Weights of a small audio captioner.
Model: encoder norm rmsnorm, encoder activation gelu_tanh, encoder layers 8, encoder width 192, decoder width 192, decoder layers 6.
Data: trained on single notes of 20 synthesised instruments, 78125 training examples, 20.0 epochs.
Rows from block 3 of the audio encoder of a small audio captioner, named by matrix and row number. Rows with one number belong to one neuron. Each number is 200 + 40 x the weight over its row's rms, rounded and kept within 0 to 999. All counts start at 0.
After each neuron's rows are labels from the 100 clips, of 14848, where the neuron reaches its highest value: "strongest on" is what is common among them; "loudest" is the band of the loudest frequency at the time of the peak. Only what is clearly more common there than usual is listed. The data: single notes of 20 synthesised instruments. In brackets: how many of the 100, against the usual share in percent.
# fc1: MLP up (encoder.blocks.3.mlp.fc1.weight, 768x192), inputs 96-191
# fc2: MLP down (encoder.blocks.3.mlp.fc2.weight, 192x768, transposed), outputs 96-191

fc1.142,215,129,157,227,262,205,257,181,266,198,247,231,211,106,143,236,273,222,217,230,226,198,161,200,234,211,148,175,173,248,93,186,187,201,215,213,223,251,233,140,215,269,147,218,261,226,232,241,204,141,235,172,195,182,95,186,188,205,275,161,267,213,231,186,164,206,195,165,259,151,219,222,249,186,119,194,228,234,215,244,216,218,187,237,183,142,176,209,282,167,275,207,201,159,185,157
fc2.142,164,159,252,218,222,221,169,218,288,194,257,186,191,175,247,220,198,144,146,142,252,206,218,222,169,219,262,159,236,219,234,221,249,185,162,172,226,170,264,262,199,219,258,155,164,168,188,258,165,215,165,204,137,196,231,278,208,150,232,193,199,264,200,185,242,220,219,239,184,135,141,178,184,194,210,132,253,273,247,229,159,250,234,194,179,133,206,239,229,225,207,223,172,190,170,233
strongest on: octave 4 (93 vs 25.4); clipping (41 vs 8); text has "clipped" (41 vs 8); note: G4 (27 vs 2.2)
loudest: 250 to 500 Hz (67 vs 13.2)

fc1.245,146,214,218,205,166,176,189,220,242,250,200,196,199,229,191,302,147,225,167,167,305,237,168,235,126,161,208,244,268,156,214,145,247,211,162,219,232,236,240,262,266,133,187,212,144,167,236,190,198,179,156,205,239,237,142,164,222,218,249,278,284,200,136,254,252,108,262,167,210,249,174,172,146,204,220,143,229,172,208,180,191,185,182,244,272,213,192,231,268,172,210,199,204,225,193,252
fc2.245,224,151,217,197,207,196,168,192,222,218,229,177,186,134,218,173,217,179,242,162,265,236,263,213,252,218,200,132,199,191,229,171,162,257,265,169,225,155,211,214,163,211,246,221,190,165,153,219,188,212,183,167,224,291,189,174,225,216,168,183,174,152,255,203,214,227,249,174,279,175,290,206,145,128,203,246,178,220,202,199,281,262,218,196,209,199,284,144,206,210,212,179,123,166,219,206
strongest on: octave 2 (42 vs 13.3); clipping (32 vs 8); text has "clipped" (32 vs 8); instrument: flute-like (26 vs 4.8)
loudest: 250 to 500 Hz (42 vs 13.2)

fc1.214,193,194,183,251,209,241,173,159,228,188,169,198,164,149,152,151,135,303,164,146,107,224,235,250,211,227,221,212,223,214,227,215,214,228,234,159,172,176,179,248,136,280,282,178,166,228,213,188,211,185,239,245,124,197,232,193,186,160,155,215,198,207,194,153,258,184,179,189,231,127,233,211,194,190,252,202,183,231,147,239,239,217,245,166,252,183,242,304,215,174,161,149,182,279,233,193
fc2.214,206,194,236,108,242,199,228,184,155,200,240,223,245,234,229,277,248,214,260,279,185,205,125,230,219,231,154,182,162,226,164,174,162,197,117,212,176,220,186,177,213,177,237,212,197,226,192,251,269,281,180,256,228,182,108,165,190,211,202,147,235,190,162,199,175,231,209,243,158,313,159,239,198,171,173,240,180,255,257,186,195,166,182,181,230,195,219,167,197,166,125,233,279,153,213,247
strongest on: E (71 vs 8.6); octave 5 (71 vs 23.7); note: E5 (58 vs 2)
loudest: 500 to 1000 Hz (36 vs 13.7); 1000 to 2000 Hz (33 vs 10.9)

fc1.111,189,226,160,204,219,178,124,209,217,270,163,130,139,110,211,169,203,217,201,227,153,178,346,182,218,181,174,208,209,223,215,200,206,235,148,230,199,150,116,165,257,210,277,210,148,164,171,203,170,264,224,254,189,114,259,174,175,204,205,173,285,225,155,214,263,204,227,239,217,122,235,165,246,284,199,257,172,254,188,185,237,142,267,262,187,302,194,292,217,207,205,172,250,182,207,303
fc2.111,235,206,153,234,244,119,154,194,196,171,311,179,195,253,238,189,223,187,255,246,207,278,197,223,156,207,160,216,175,208,198,154,182,191,198,237,163,196,159,198,218,147,271,297,151,215,198,242,183,168,201,198,206,211,197,215,293,217,264,235,156,202,247,141,227,216,234,122,184,201,165,165,254,315,151,198,145,193,225,224,172,117,186,236,123,188,233,169,180,190,155,184,184,217,184,295
strongest on: octave 3 (95 vs 21.6); A (93 vs 7.6); note: A3 (90 vs 1.8)
loudest: 250 to 500 Hz (31 vs 13.2)

fc1.127,185,207,152,188,154,128,243,252,166,134,188,179,204,175,270,189,193,203,182,230,196,222,300,203,249,251,168,175,165,207,138,236,185,310,196,135,192,165,128,211,184,156,201,221,159,161,264,232,224,275,218,205,213,263,210,176,168,217,216,204,125,265,191,193,238,165,196,230,212,185,193,126,251,165,253,192,245,196,267,184,199,239,157,179,132,198,166,223,226,195,115,260,204,157,219,210
fc2.127,150,216,218,201,259,158,201,278,252,131,150,214,180,187,219,141,221,245,203,130,181,250,168,220,234,265,219,243,117,288,123,228,216,169,232,209,161,170,244,155,268,229,139,224,205,217,202,170,201,168,200,196,214,172,161,189,175,228,220,276,172,201,247,181,174,215,209,176,211,157,179,209,236,250,191,226,240,272,187,184,196,141,195,258,196,128,167,204,202,246,197,277,210,219,171,255
strongest on: octave 4 (71 vs 25.4); F (66 vs 8.3); note: F4 (58 vs 2)
loudest: 250 to 500 Hz (63 vs 13.2)

fc1.756,159,144,181,139,245,244,287,221,244,182,237,182,284,157,122,214,216,196,217,200,264,190,211,192,251,163,238,226,201,189,205,307,233,194,198,208,214,264,161,143,146,246,177,219,186,188,161,253,179,239,279,208,241,214,236,190,132,217,167,208,258,152,191,183,278,222,188,179,200,204,219,140,136,185,128,225,210,210,243,260,258,207,232,223,136,226,275,189,294,183,190,215,209,143,220,193
fc2.756,133,186,200,210,198,242,135,246,217,247,207,215,164,183,198,219,241,154,164,178,195,159,192,191,192,181,226,190,177,160,180,208,263,182,187,155,184,218,215,214,220,160,303,180,165,241,187,267,246,186,167,237,172,254,158,182,199,244,184,162,233,202,213,242,227,195,197,177,155,227,103,201,234,239,144,118,218,189,279,229,231,207,291,227,176,202,241,249,174,174,266,210,162,218,121,187
strongest on: D (39 vs 8.3); organ-like (25 vs 5.1)
loudest: 1000 to 2000 Hz (58 vs 10.9)

fc1.309,191,213,166,197,171,187,214,167,216,264,142,193,180,278,264,216,167,240,205,187,253,169,166,226,184,228,243,147,189,197,140,210,264,192,182,259,264,218,272,251,265,171,214,228,198,235,266,188,180,173,152,257,187,181,191,169,295,218,181,188,105,276,233,158,193,260,217,260,214,170,188,131,226,210,204,190,199,257,244,169,268,186,152,239,169,197,227,189,95,185,166,163,215,204,226,175
fc2.309,199,219,208,205,206,241,220,161,201,185,217,231,141,216,159,224,204,150,176,198,169,229,170,194,213,317,187,317,216,210,180,104,248,183,203,211,231,166,226,237,176,222,88,196,183,204,222,206,171,174,255,163,143,252,200,175,273,270,270,115,229,197,231,248,222,118,214,174,198,166,233,137,190,206,215,245,211,174,213,216,127,118,178,197,220,256,227,198,262,207,203,224,185,208,229,127
strongest on: octave 2 (52 vs 13.3); A# (41 vs 8.1); note: A#5 (26 vs 2)
loudest: 500 to 1000 Hz (32 vs 13.7)

fc1.109,147,200,169,136,277,218,184,143,236,179,113,182,180,155,197,196,171,156,189,182,125,176,260,182,234,243,224,164,201,216,175,177,271,140,217,142,216,246,229,226,189,214,144,192,317,145,154,190,196,208,218,194,304,191,239,226,152,213,192,237,96,306,214,144,169,277,179,178,238,192,225,231,219,194,200,127,187,199,138,200,190,217,222,174,193,241,208,190,219,227,213,144,205,211,217,204
fc2.109,201,202,218,218,116,228,284,232,99,230,213,246,175,226,133,210,173,230,244,217,198,229,236,174,275,221,207,156,232,210,202,296,166,227,258,262,253,241,203,245,204,244,208,153,143,288,202,184,215,261,203,217,149,200,172,187,197,228,183,128,184,177,242,228,122,109,216,210,215,268,225,207,180,172,216,190,181,187,141,219,204,255,174,152,158,175,148,226,231,186,96,250,222,140,171,224
strongest on: E (39 vs 8.6); note: E3 (37 vs 1.7); note: B4 (32 vs 2)
loudest: 250 to 500 Hz (40 vs 13.2)

fc1.302,198,153,196,237,183,113,229,182,210,214,264,160,179,224,221,212,124,192,231,228,261,231,241,193,252,213,170,197,216,269,234,232,166,235,244,161,230,198,169,232,184,181,150,209,146,152,208,154,199,281,241,236,193,215,237,126,219,291,282,202,343,222,258,209,287,149,195,246,151,112,227,227,189,210,190,220,228,181,144,228,109,236,186,190,244,238,214,209,263,240,128,275,187,128,221,237
fc2.302,216,135,248,200,171,140,292,270,233,221,197,178,225,202,251,177,129,237,217,160,218,180,175,235,239,259,259,159,230,187,151,200,188,203,228,180,243,282,303,195,174,192,178,235,190,196,235,186,256,212,170,257,185,198,219,205,276,183,198,219,197,230,275,165,313,245,213,219,250,185,264,123,241,226,252,206,158,191,164,211,225,230,198,214,203,154,248,270,286,230,267,223,237,166,228,242
strongest on: E (100 vs 8.6); octave 4 (99 vs 25.4); note: E4 (99 vs 2.2)
loudest: 250 to 500 Hz (55 vs 13.2)

fc1.494,217,211,207,273,238,222,162,157,207,169,129,183,206,195,182,169,235,231,231,209,217,175,255,244,149,299,186,190,171,174,191,200,211,189,213,209,228,181,202,184,209,222,140,200,267,169,225,182,152,148,218,210,217,124,220,126,173,185,190,204,180,233,178,184,192,194,217,177,180,122,138,206,223,136,202,172,182,182,167,164,156,235,241,217,185,193,202,270,205,174,279,178,194,240,174,162
fc2.494,200,172,127,191,165,251,157,183,242,252,204,189,139,245,223,291,201,184,228,185,182,208,164,229,150,231,211,215,218,160,186,213,175,190,232,227,175,168,256,171,173,233,218,237,134,141,235,247,185,152,182,176,190,237,276,251,265,207,266,264,222,205,192,200,210,235,203,166,197,227,166,194,288,197,236,222,267,203,135,203,260,166,247,196,176,171,266,164,215,207,233,202,219,249,289,172
strongest on: D (67 vs 8.3); note: D3 (40 vs 1.4); note: D4 (27 vs 2)
loudest: 250 to 500 Hz (38 vs 13.2)

fc1.335,152,164,170,242,246,237,311,134,201,224,256,201,221,201,158,247,188,238,181,189,118,165,204,190,229,187,178,126,63,234,181,160,252,223,230,184,224,265,207,199,239,224,210,256,180,169,181,302,256,196,262,172,191,201,166,155,163,256,186,158,170,147,232,217,205,159,226,233,219,193,247,201,195,200,145,156,165,143,220,241,184,240,157,182,215,229,187,194,267,187,205,176,251,225,232,186
fc2.335,194,265,243,171,227,226,169,212,263,256,203,234,237,125,173,230,225,178,244,197,273,198,207,180,131,166,263,196,311,216,173,201,171,174,81,189,245,186,241,268,223,220,260,185,222,257,279,155,196,237,137,174,229,198,197,260,166,169,156,249,181,250,216,199,203,189,163,143,187,136,182,218,172,215,172,215,245,222,228,255,173,193,224,256,161,195,193,219,174,241,176,253,199,210,126,205
strongest on: octave 4 (68 vs 25.4); G# (33 vs 8.1); note: G#4 (26 vs 2.2)
loudest: 250 to 500 Hz (65 vs 13.2)

fc1.454,154,211,202,151,185,248,182,198,224,210,218,173,201,234,250,141,209,185,200,209,152,128,274,137,166,141,162,232,200,195,219,148,134,218,259,194,291,148,223,226,195,273,218,236,189,195,202,185,195,259,221,179,218,157,198,215,239,208,221,179,279,156,108,201,238,181,150,204,186,187,221,170,184,212,175,226,229,183,318,195,146,229,234,203,213,226,274,216,218,164,189,208,233,205,167,166
fc2.454,202,211,213,169,212,197,212,179,268,234,280,171,226,271,175,199,302,191,246,245,180,166,249,234,179,213,179,253,236,169,126,241,179,212,193,230,244,151,200,220,233,188,215,195,195,190,102,203,195,275,146,180,204,199,224,152,130,179,266,164,122,175,230,264,201,195,284,173,226,226,239,140,199,225,215,265,182,179,316,187,189,169,188,177,106,194,267,230,226,230,159,237,265,196,221,176
strongest on: octave 3 (46 vs 21.6); A (44 vs 7.6); note: A3 (44 vs 1.8)
loudest: 500 to 1000 Hz (31 vs 13.7)

fc1.450,191,222,179,195,238,194,190,161,237,231,210,196,149,198,179,178,210,186,222,191,224,181,246,262,157,156,149,145,302,182,183,227,286,258,157,227,267,214,233,232,170,227,158,209,211,123,197,213,168,218,205,187,209,228,201,168,240,234,243,238,218,160,159,209,163,203,228,193,247,212,158,274,66,228,159,229,223,273,258,261,196,158,252,276,184,196,205,233,190,178,170,230,171,244,116,187
fc2.450,264,196,194,214,158,285,178,167,209,157,211,142,176,205,183,251,254,212,220,155,199,214,262,228,215,194,189,185,213,263,253,156,243,153,212,143,161,222,145,166,228,231,164,212,221,152,211,188,182,219,199,227,205,346,157,163,111,170,109,223,161,234,246,134,178,205,147,199,117,234,220,241,175,230,174,136,173,200,163,231,163,166,279,299,212,178,167,167,165,211,224,174,216,216,214,185
strongest on: D (74 vs 8.3); octave 7 (38 vs 0.7); note: D7 (30 vs 0.2)
loudest: 2000 to 4000 Hz (48 vs 2.1); 1000 to 2000 Hz (43 vs 10.9)

fc1.166,207,207,156,135,181,91,244,118,166,189,219,190,165,230,232,255,191,266,209,220,215,264,181,228,259,248,236,150,268,214,149,225,191,225,151,214,228,156,228,224,167,163,190,120,191,191,236,232,291,262,256,182,219,218,249,170,202,207,179,184,212,223,201,191,267,213,172,277,177,246,220,170,225,183,175,236,196,178,143,206,244,246,245,211,263,211,192,211,198,223,236,229,202,242,233,194
fc2.166,108,142,209,199,247,185,164,261,173,248,219,204,216,189,206,180,303,184,188,151,164,162,145,218,266,231,192,232,203,246,205,228,200,185,186,201,299,194,168,171,162,197,180,187,212,214,205,231,219,147,138,262,200,166,184,170,281,296,220,224,203,238,128,199,140,233,230,226,216,219,182,277,170,178,198,201,224,217,236,172,224,269,176,263,264,190,195,160,266,193,160,154,196,203,153,274
strongest on: octave 4 (98 vs 25.4); A# (77 vs 8.1); note: A#4 (77 vs 2)
loudest: 250 to 500 Hz (67 vs 13.2)

fc1.231,189,244,187,224,168,147,285,146,187,202,215,192,202,209,189,172,248,256,222,235,242,210,197,211,348,198,190,180,290,148,138,188,161,287,150,270,173,123,202,222,231,208,144,219,153,176,238,219,235,255,257,202,178,207,216,165,187,218,210,196,281,216,233,136,347,162,168,291,160,192,218,229,192,235,186,251,177,168,219,226,230,288,236,217,178,216,205,249,178,220,188,215,150,223,201,142
fc2.231,224,168,218,189,139,181,206,199,197,226,176,228,161,166,149,176,214,193,142,186,246,174,234,174,274,186,201,231,193,186,231,247,208,209,205,243,251,264,232,200,245,189,119,235,214,227,226,153,272,166,128,268,125,220,175,200,296,301,231,198,222,204,212,140,266,219,232,135,206,191,218,220,140,136,204,237,203,211,199,205,215,209,212,175,231,144,161,220,272,251,249,289,237,174,149,231
strongest on: E (73 vs 8.6); octave 4 (73 vs 25.4); note: E4 (73 vs 2.2)
loudest: 250 to 500 Hz (51 vs 13.2)

fc1.118,176,201,207,232,227,220,122,172,169,269,211,210,160,223,181,204,203,189,105,160,290,216,267,235,194,229,172,145,144,220,192,232,205,212,238,238,193,165,278,290,183,195,216,159,198,201,228,137,193,163,142,166,196,175,174,226,197,176,182,149,286,167,199,196,175,199,202,281,226,139,169,295,122,120,108,212,160,226,158,171,259,188,174,216,206,199,218,229,183,196,213,151,142,208,189,174
fc2.118,197,210,273,190,245,226,163,204,249,204,234,128,207,187,203,226,207,202,159,169,272,233,161,231,181,237,272,192,211,160,194,222,261,165,246,175,250,237,153,206,200,218,180,148,220,173,171,136,159,196,259,194,172,167,277,201,273,253,179,234,209,265,193,154,226,215,224,229,252,254,134,163,240,190,174,216,101,174,190,140,271,192,220,219,215,142,207,117,157,192,245,206,183,198,219,172
strongest on: D (100 vs 8.3); note: D5 (65 vs 2.2); note: D4 (35 vs 2)
loudest: 500 to 1000 Hz (71 vs 13.7)

fc1.269,188,269,163,175,201,201,192,177,199,228,177,108,119,145,191,182,257,210,184,183,182,185,205,202,134,185,143,231,127,278,203,153,228,189,128,211,167,269,170,201,169,121,133,193,160,218,233,179,231,251,204,159,198,179,94,263,252,160,225,225,173,208,231,237,278,212,191,131,216,145,226,188,141,182,189,222,120,183,200,181,234,234,198,226,152,162,182,136,239,212,147,250,243,132,148,226
fc2.269,257,124,186,205,233,229,186,220,178,169,249,264,211,208,230,198,276,219,192,133,158,206,232,220,208,152,161,210,207,206,231,249,251,230,221,207,244,177,134,169,180,232,152,142,247,224,182,249,226,235,248,182,195,132,192,129,197,129,146,147,251,186,165,189,215,191,192,147,220,255,212,237,215,134,141,176,157,190,147,237,161,204,168,175,224,223,196,134,107,253,226,210,166,199,237,256
strongest on: octave 2 (55 vs 13.3); thin (high-pass) (39 vs 11.8); pitch class: E (26 vs 8.6)
loudest: 1000 to 2000 Hz (47 vs 10.9)

fc1.5,236,232,170,153,233,207,203,259,135,284,224,70,147,208,233,161,176,235,190,208,247,163,243,154,151,219,181,239,187,155,198,150,203,211,204,161,214,262,244,272,227,170,137,185,167,193,246,236,134,236,208,179,169,183,102,189,228,174,168,244,191,211,226,199,97,197,239,152,232,240,153,329,173,228,224,280,168,218,195,208,169,241,224,248,196,233,217,233,255,238,194,256,143,148,151,161
fc2.5,195,171,257,155,170,233,138,172,167,186,203,279,152,277,184,190,250,144,218,205,152,205,249,234,176,204,183,154,201,171,249,210,219,221,181,255,133,176,154,185,159,180,183,221,195,210,232,260,242,218,262,259,282,195,198,229,206,211,182,224,188,208,133,143,236,249,150,254,215,185,218,136,117,122,148,136,154,186,175,231,215,216,177,194,222,162,126,146,225,193,141,143,185,218,230,205
strongest on: white noise (44 vs 9.1); muffled (low-pass) (43 vs 12.2)
loudest: 500 to 1000 Hz (33 vs 13.7)

fc1.398,228,215,224,185,209,160,230,158,170,184,126,192,206,190,206,158,160,191,284,152,181,219,257,167,336,251,191,144,252,226,237,175,165,270,236,206,232,205,216,178,291,239,213,156,158,196,180,116,144,280,202,169,154,124,143,223,254,223,237,210,144,184,266,174,206,133,206,169,190,156,270,252,192,214,160,168,203,214,176,217,210,276,221,211,241,215,65,198,153,215,154,224,170,197,200,231
fc2.398,185,181,214,305,188,203,284,190,180,149,188,170,202,222,228,185,174,165,228,211,210,199,191,174,208,255,164,212,174,118,237,161,234,235,227,237,225,274,148,182,197,187,215,169,176,209,181,209,184,189,201,232,148,219,204,192,273,120,195,168,135,252,221,157,312,198,192,184,129,253,194,93,244,290,256,219,178,232,230,238,108,244,196,223,160,204,215,133,253,227,201,209,214,196,230,266
strongest on: E (64 vs 8.6); octave 3 (60 vs 21.6); note: E3 (48 vs 1.7)
loudest: 250 to 500 Hz (31 vs 13.2)

fc1.399,228,167,218,235,190,148,187,260,207,259,191,148,262,239,219,221,206,209,237,232,187,146,201,214,217,112,228,217,176,194,200,191,205,224,228,207,258,238,193,206,227,232,160,223,136,242,222,273,198,228,257,177,132,222,108,203,239,154,179,219,215,205,173,175,213,220,238,320,155,242,273,199,169,218,164,187,240,282,156,175,195,142,183,198,229,187,218,198,206,181,220,209,211,172,286,231
fc2.399,179,190,234,228,225,199,275,192,157,195,189,155,231,192,163,219,98,236,244,160,282,277,178,144,221,263,167,228,206,232,120,202,235,207,196,191,129,193,194,243,192,170,189,239,237,232,147,153,249,219,177,196,176,206,138,280,187,192,205,182,207,174,256,203,213,169,201,225,200,198,216,154,175,200,272,165,174,205,161,107,311,295,190,248,134,203,182,201,217,180,135,270,173,103,231,251
strongest on: octave 4 (81 vs 25.4); note: E4 (39 vs 2.2); sine tone (38 vs 5.3)
loudest: 250 to 500 Hz (86 vs 13.2)

fc1.356,198,143,234,216,186,181,278,223,168,208,245,147,218,167,189,209,244,146,194,242,186,331,234,197,184,243,139,173,149,176,156,140,191,154,205,267,212,246,144,182,248,261,211,189,221,210,207,207,167,153,205,196,158,169,199,173,244,234,166,174,251,248,222,145,234,229,236,199,210,204,143,203,303,185,156,165,199,194,213,131,174,215,134,254,198,206,165,212,217,248,207,222,185,198,222,215
fc2.356,194,205,177,163,184,202,205,226,217,264,265,229,122,147,190,247,179,203,179,155,239,165,249,255,174,236,281,207,194,203,236,196,239,230,189,147,239,228,251,247,239,145,212,208,159,185,200,179,148,177,106,194,201,280,239,242,265,171,112,201,189,185,202,154,221,134,244,170,199,201,154,213,230,209,239,219,234,249,176,232,217,229,237,193,160,231,238,53,209,172,174,191,173,229,117,231
strongest on: octave 3 (63 vs 21.6); bell-like (42 vs 4.8)
loudest: 250 to 500 Hz (34 vs 13.2)

fc1.476,206,224,161,193,229,172,252,137,201,159,181,172,221,190,264,154,242,237,223,147,161,107,184,186,229,140,228,135,235,190,202,220,230,179,198,149,195,230,197,191,186,140,130,171,202,195,247,274,146,174,255,234,198,247,210,167,234,137,148,136,189,211,151,180,245,232,158,221,143,222,192,131,186,247,227,207,139,179,169,204,108,221,195,174,225,171,198,173,237,220,109,214,274,182,211,144
fc2.476,206,136,246,226,151,212,123,150,164,259,217,168,261,232,190,273,224,154,278,209,220,161,232,157,204,205,173,245,231,262,148,175,252,156,147,231,173,275,187,218,236,262,235,214,176,232,216,207,72,214,225,192,152,245,227,142,258,262,208,204,189,254,230,196,166,185,238,173,207,150,164,242,237,156,211,190,187,248,199,200,324,217,218,215,240,184,243,227,143,209,225,250,220,167,209,191
strongest on: E (35 vs 8.6)
loudest: 1000 to 2000 Hz (60 vs 10.9)

fc1.241,247,174,237,200,188,239,202,191,161,279,181,184,177,241,167,139,178,250,205,180,260,233,188,228,285,242,225,160,269,181,231,241,234,231,224,177,200,194,195,214,229,196,179,137,162,187,194,85,225,273,203,226,191,214,214,196,163,238,179,199,232,270,166,192,235,247,98,237,203,199,324,220,207,226,136,231,200,217,137,246,147,191,213,208,219,182,217,261,208,231,156,215,199,134,193,125
fc2.241,198,208,260,173,245,206,206,242,168,212,179,160,228,223,195,228,195,233,162,149,204,107,202,237,201,191,128,272,206,246,174,325,233,213,198,144,257,135,191,247,247,214,189,175,241,208,225,250,229,256,191,225,328,95,193,174,264,209,208,141,186,180,245,192,244,197,215,159,130,188,234,242,190,174,253,180,204,141,215,232,197,150,182,209,239,274,239,165,255,245,134,183,223,176,119,232
strongest on: E (81 vs 8.6); octave 4 (80 vs 25.4); note: E4 (80 vs 2.2)
loudest: 250 to 500 Hz (33 vs 13.2); 1000 to 2000 Hz (29 vs 10.9)

fc1.161,204,222,181,147,185,278,157,159,204,245,178,194,208,203,156,199,257,151,214,251,237,197,209,280,281,216,232,144,226,226,188,274,239,194,221,196,276,216,163,169,222,225,265,191,206,87,213,184,163,125,253,183,286,180,161,209,104,212,100,250,216,179,234,154,173,169,162,230,194,202,214,255,124,167,199,174,129,205,190,229,218,166,243,218,221,243,253,184,164,138,157,187,277,229,233,210
fc2.161,270,220,167,205,220,178,167,178,245,164,220,167,225,169,246,183,197,189,226,220,246,198,277,136,200,184,239,228,233,266,193,218,254,158,175,154,201,243,180,201,180,161,239,213,183,194,246,245,284,235,183,178,161,191,214,223,182,202,152,204,232,216,182,82,133,221,207,253,173,293,116,127,193,200,200,157,183,153,169,167,215,219,139,163,132,156,238,172,244,231,182,177,260,125,252,234
strongest on: D (59 vs 8.3); organ-like (49 vs 5.1)
loudest: 1000 to 2000 Hz (42 vs 10.9); 2000 to 4000 Hz (28 vs 2.1)

fc1.406,200,150,167,180,191,202,214,242,168,182,172,211,199,190,217,247,202,195,207,226,232,153,169,221,158,144,229,242,319,177,217,274,256,210,199,167,282,288,186,295,148,209,151,231,202,173,178,236,189,148,213,289,149,206,316,185,213,173,220,178,215,193,171,205,141,226,180,183,222,205,207,253,276,262,244,196,164,221,178,216,134,165,253,146,216,167,138,201,212,157,246,108,140,175,248,190
fc2.406,189,169,142,265,265,204,236,207,200,164,218,161,194,171,158,190,126,240,182,244,203,243,154,194,138,243,175,170,218,222,147,174,204,185,198,205,221,158,188,163,208,183,251,207,210,147,164,221,240,215,202,143,191,185,171,255,223,211,215,188,180,239,217,224,233,165,273,268,222,187,197,141,183,176,307,139,123,209,151,122,277,254,197,177,205,188,108,203,228,220,162,195,233,209,259,238
strongest on: octave 3 (73 vs 21.6); D (64 vs 8.3); note: D3 (63 vs 1.4)
loudest: 250 to 500 Hz (54 vs 13.2)

fc1.385,126,180,199,280,244,141,327,225,141,122,251,275,250,199,169,261,187,231,228,154,232,245,240,175,183,172,161,166,169,190,183,201,166,251,226,202,166,214,194,227,249,209,175,160,230,245,241,214,188,181,203,178,184,167,140,131,213,182,255,140,204,250,278,210,254,208,192,214,254,176,208,116,187,190,154,123,198,157,166,181,174,213,225,167,264,147,119,178,188,166,157,161,195,222,218,175
fc2.385,204,246,304,195,311,138,288,219,262,279,263,188,187,234,223,292,192,201,198,213,176,213,180,216,177,168,211,233,249,197,202,163,271,173,146,234,150,281,136,193,255,155,229,241,200,174,175,238,239,212,167,197,223,206,254,255,188,191,198,194,245,194,268,246,236,191,195,262,208,233,137,126,212,189,238,213,186,190,194,185,224,222,221,192,197,228,229,204,132,281,224,224,182,191,211,237
strongest on: octave 3 (58 vs 21.6); E (52 vs 8.6); note: E3 (51 vs 1.7)
loudest: 250 to 500 Hz (76 vs 13.2)

fc1.207,234,232,216,276,200,216,204,269,205,239,263,138,195,175,213,163,187,163,181,215,154,201,204,223,165,224,157,212,188,186,150,211,237,177,209,190,113,313,236,221,212,183,223,112,141,185,169,221,279,203,189,202,199,182,256,184,148,187,228,219,188,208,186,187,217,241,164,249,190,285,213,180,161,203,186,246,105,147,174,187,198,255,202,231,226,173,133,260,197,199,187,168,226,183,171,212
fc2.207,222,202,135,206,163,221,164,117,189,183,242,264,189,247,162,93,204,146,269,182,172,152,155,182,165,132,195,218,230,154,213,52,172,209,186,235,200,166,164,236,171,189,166,233,214,178,237,185,225,227,230,198,301,158,225,149,231,137,250,166,231,201,239,159,162,186,221,238,227,188,224,228,262,216,222,183,178,177,212,197,202,137,127,182,215,154,232,201,136,130,189,140,156,262,212,151
strongest on: white noise (47 vs 9.1); pink noise (36 vs 8.7)
loudest: 4000 to 8000 Hz (27 vs 6.7)

fc1.346,171,153,144,217,187,182,211,234,164,205,194,202,158,160,237,219,250,89,248,191,194,227,203,230,228,187,200,214,202,183,172,268,276,250,189,176,125,214,249,235,173,266,187,245,180,142,204,179,209,142,190,231,207,194,194,149,241,225,257,172,132,231,256,227,167,185,238,249,311,242,177,173,235,280,164,169,200,217,210,232,193,177,170,213,215,163,133,179,212,209,244,194,162,280,259,253
fc2.346,162,223,247,189,224,235,164,240,191,119,239,203,188,157,170,167,184,250,127,127,147,172,208,159,162,157,209,193,187,237,168,260,225,219,157,207,273,214,235,211,181,178,278,168,241,191,229,212,192,199,224,150,237,211,126,142,178,253,187,189,194,214,193,283,190,200,227,241,175,203,232,213,153,282,195,195,218,175,208,231,224,187,158,145,163,184,261,217,232,186,186,182,305,160,226,188
strongest on: octave 3 (60 vs 21.6); thin (high-pass) (46 vs 11.8); instrument: horn-like (27 vs 4.8)
loudest: 250 to 500 Hz (39 vs 13.2)

fc1.516,250,148,175,221,161,203,244,214,148,223,246,99,156,199,155,209,217,234,241,187,294,175,264,210,262,255,205,218,233,252,212,194,170,191,237,129,199,264,223,143,157,208,209,134,169,132,173,215,247,219,201,117,160,205,202,118,214,265,251,135,212,299,207,170,251,180,215,241,185,182,241,243,266,212,159,278,218,179,179,188,191,298,204,176,187,190,164,103,215,234,219,208,188,167,269,241
fc2.516,195,188,215,179,190,213,243,252,254,226,208,250,238,217,201,176,191,194,182,238,191,187,202,220,191,200,184,176,192,173,217,289,244,262,234,238,236,221,243,224,197,166,237,187,132,155,271,205,211,181,113,207,171,132,172,173,185,175,238,220,199,236,127,203,289,200,180,233,215,237,182,177,197,222,248,170,207,223,250,207,234,243,204,249,205,214,181,216,249,158,211,194,264,175,240,255
strongest on: octave 4 (89 vs 25.4); D# (43 vs 8.1); note: D#4 (40 vs 2.2)
loudest: 250 to 500 Hz (80 vs 13.2)

fc1.417,174,148,217,179,276,190,150,196,197,290,221,179,145,261,208,220,199,174,142,176,233,209,303,276,251,184,186,158,218,205,169,223,206,270,270,253,276,224,211,241,184,199,214,200,213,181,234,135,141,143,161,209,210,142,170,212,236,185,196,191,201,171,235,204,132,189,254,248,191,165,187,285,167,179,149,205,145,242,224,204,200,200,213,288,239,208,225,218,132,181,196,123,172,237,190,171
fc2.417,222,187,240,190,226,196,240,199,237,174,213,208,142,195,174,196,199,131,190,215,205,247,181,207,145,215,284,109,227,190,209,229,259,98,247,154,249,292,172,180,189,213,101,186,258,138,192,141,173,185,211,174,192,164,249,242,260,244,140,207,157,324,187,151,205,224,186,220,222,257,174,161,187,167,131,213,126,187,199,154,192,196,208,214,207,122,148,164,159,214,198,188,226,189,262,221
strongest on: D (98 vs 8.3); octave 6 (74 vs 13.3); note: D6 (74 vs 1.6)
loudest: 1000 to 2000 Hz (68 vs 10.9)